From a checkpoint of a small audio embedding model.
Data: trained on strings of digits, spoken by a formant synthesiser in many voices, 39062 training examples, 37.4 epochs.
Rows from block 3 of a small audio embedding model, named by matrix and row number. Rows with one number belong to one channel. Each number is 128 + 32 x the weight over its row's rms, rounded and kept within 0 to 255. All counts start at 0. Numbers have three digits each.
After each channel's rows are labels from the 100 clips, of 14976, where the channel reaches its highest value: "responds to" is what is common among them. Only what is clearly more common there than usual is listed. The data: strings of digits, spoken by a formant synthesiser in many voices. In brackets: how many of the 100, against the usual share in percent.
# convs0: expand pointwise conv (model.blocks.3.convs.0.weight, 960x240x1), inputs 80-119
# convs2: project pointwise conv (model.blocks.3.convs.2.weight, 240x960x1, transposed), outputs 80-119

convs0.633:155106110142166113114121116124111109113171119111139138167051183145136092163211138140136142069215178120117143118113163051
convs2.633:147124170117098165084124127107155119178098157141085114143144169166120150122087153139137190128176121111115096160109108179
responds to: rumble (50 vs 12.7)

convs0.298:120147177101137140110124143139094154137131190163079157144061149109188134129175167123094101116133139182119083097164193120
convs2.298:112134147176114130128150107096148154130111156138149109129057108201101155138139193102145139125125092139160137124091173095
responds to: rumble (34 vs 12.7)

convs0.502:116200138156118111175138119173185115151106139142143116074180128185162098191074161098162155208091127151107112080153152121
convs2.502:093135156169080128123176174121077138162116125117128181113098130106097111103142112136133136158074168175131123168093191082
responds to: reverberation (78 vs 35); "two" (63 vs 27.3); "eight" (59 vs 25.9)

convs0.200:182161159083151116188039155123144073166132158118101163077120166126033113109120143092091173168108150094063098084123095155
convs2.200:184112112170132129086187093113115147142144080153162172108103168106165098065110141151130078124136141138102031185163080138
responds to: mains hum (42 vs 12.8)

convs0.84:071133146151186122109134133095135152123102169140096131150145131111077123097134117119107035155096086150185127163083114102
convs2.84:095210126156172195103094141179171081134149138167096099163108161158140106115198137159129137154157168146052176182182092131
responds to: reverberation (67 vs 35)

convs0.464:078171103103127110084102140126197113112165123166140171146117074156207057151137132118123114119141082133193149074110210105
convs2.464:112150116111171097177109117137134136137159107213180124184120130135157127109133061125109116168119181099101088123145151135
responds to: "three" (54 vs 25.9); whispered (53 vs 5.1); thin (high-pass) (40 vs 12.1)

convs0.743:133108095125115049088156110103104143140164132108205114071096093106102112074089130168129129123152084122112123101132130159
convs2.743:138149148072115209077151111163117134098050142157125160145134124185125122100082117106179142096097153131115140163130134192
responds to: voice: child-like voice (60 vs 24.9)

convs0.310:131106138135103147138114137079123113171174153153126187100083172146055136158152149128144122142116177175151105119180109163
convs2.310:155130122124103124162117113175152158078078160179089086134090126091108110093126105147066092093124142110120097043129182077
responds to: mains hum (65 vs 12.8); thin (high-pass) (37 vs 12.1)

convs0.332:148139102167144112120117136107078131166100128147096092101144099151133083196106102112102118130153096096120088154046147077
convs2.332:126199110204088154117146088125114112076151127104150121178123121160131077136155125152116114150138156121174094086144138109
responds to: rumble (47 vs 12.7); pink noise (31 vs 11.9)

convs0.494:169090147122135133158124102168126157125169117121201118169106173107139118124165218098132090125110186066136150154171130148
convs2.494:071114146124049174163094174132154103140149138121152114091106084131153106110101133173159136214054181149095082132098142113
responds to: mains hum (73 vs 12.8)

convs0.730:106165165083111142160124113098110137089143142150158146132133105155178178143153070120120123121126108084112159087125084105
convs2.730:113066062135057160134132144174155171113187063216130082177175131081146063104032152097145066149128183186086089078122129142
responds to: voice: child-like voice (51 vs 24.9); first digit: one (28 vs 10.1)

convs0.314:111140088143110141167078139097135140057107134081135130125081142143095195126139165179151154188150113104136158117082082119
convs2.314:151116100147088125133198087081100090108113152160086141069117128083148132168170169084153102128088066145174107148079173138
responds to: voice: child-like voice (74 vs 24.9); reverberation (73 vs 35)

convs0.209:146135119078147135119126179070139147138162157136133142114046133081182210123191132133173106147141094093106160052179132144
convs2.209:118153134147202122187093183165095142176137115123136139138197116150097115111148155079109103164139154121120128143141120086
responds to: mains hum (60 vs 12.8)

convs0.299:130075159208092136096097155121105094105050089086090114099098179117155142183122132156142092096166146105099149138148145090
convs2.299:074177169084126115108167135080148119116163128155115137140131076150110165111086141128097135136154222120123095156099114154
responds to: mains hum (50 vs 12.8)

convs0.739:093133113168117088109145106188126123114144144137166173159065142093134127103171111110140138139122094071164136143173152096
convs2.739:109165157121108144092129173142155154118177164108100074157104190123132132126129071105165141108064033150188130142111165133
responds to: mains hum (56 vs 12.8)

convs0.201:140066141114165166152141133162135201115129166111137185086107146140106136120167156121125167119157147131116156158107139100
convs2.201:117099099164147141146160140128117069111140145099158120110067108128146126132151143137157150205083109169149102141107148101
responds to: rumble (54 vs 12.7)

convs0.198:132124140156089125122105158163143125146136098102126129116099120142089063151136156115166152075119133105126189098144178181
convs2.198:106094129193066167141085166103137101136091144110123054111111135084139116121189095166136157107130102096090179124139122132
responds to: "three" (89 vs 25.9); last digit: three (62 vs 9.8); voice: deep voice (60 vs 25)

convs0.571:129082222162113090132095161162135121087167154179148101102083149124142076123133098090086101118139184150112077172153126137
convs2.571:127101151091096110122085149121070071102120083131122122116130116155102139096145126099136089128113093139102137057082131123
responds to: reverberation (83 vs 35); last digit: one (28 vs 10)

convs0.407:139140087158114154153119178135122132104156119054204117107072152111163120173126086146136181080155116116150131092098190108
convs2.407:165107115136195102145134162171130185107169125063129121057048151118093198149096135167108148144107131100136127132181116142
responds to: voice: child-like voice (59 vs 24.9)

convs0.387:132134149134129136146122111126115128119183150138130082150138162145049095137176131158064139176108133113103100174154103182
convs2.387:128080095144125145157059089151178070089124136109089141144061108104112142171136114149175095130088123114133099154101111091
responds to: mains hum (63 vs 12.8)

convs0.193:172080117157150105119093124142166132131165113114173090109049114131139122115148125136111126131156149194089118145118126105
convs2.193:129177105143166098168086156091130124122146088164155074125198100111132170164091114122121145088117074113146133135117097154
responds to: reverberation (67 vs 35); mains hum (54 vs 12.8)

convs0.27:138105103172100136099135148145115128158173151120202193109117157122134100114147081174171171147160155136121158149098093087
convs2.27:122184118095142113056153139179143130150081143089189125137103119163140127109116130175132110155061129143074163124113147179
responds to: rumble (51 vs 12.7); number of digits: 1 (40 vs 19.8); pink noise (35 vs 11.9)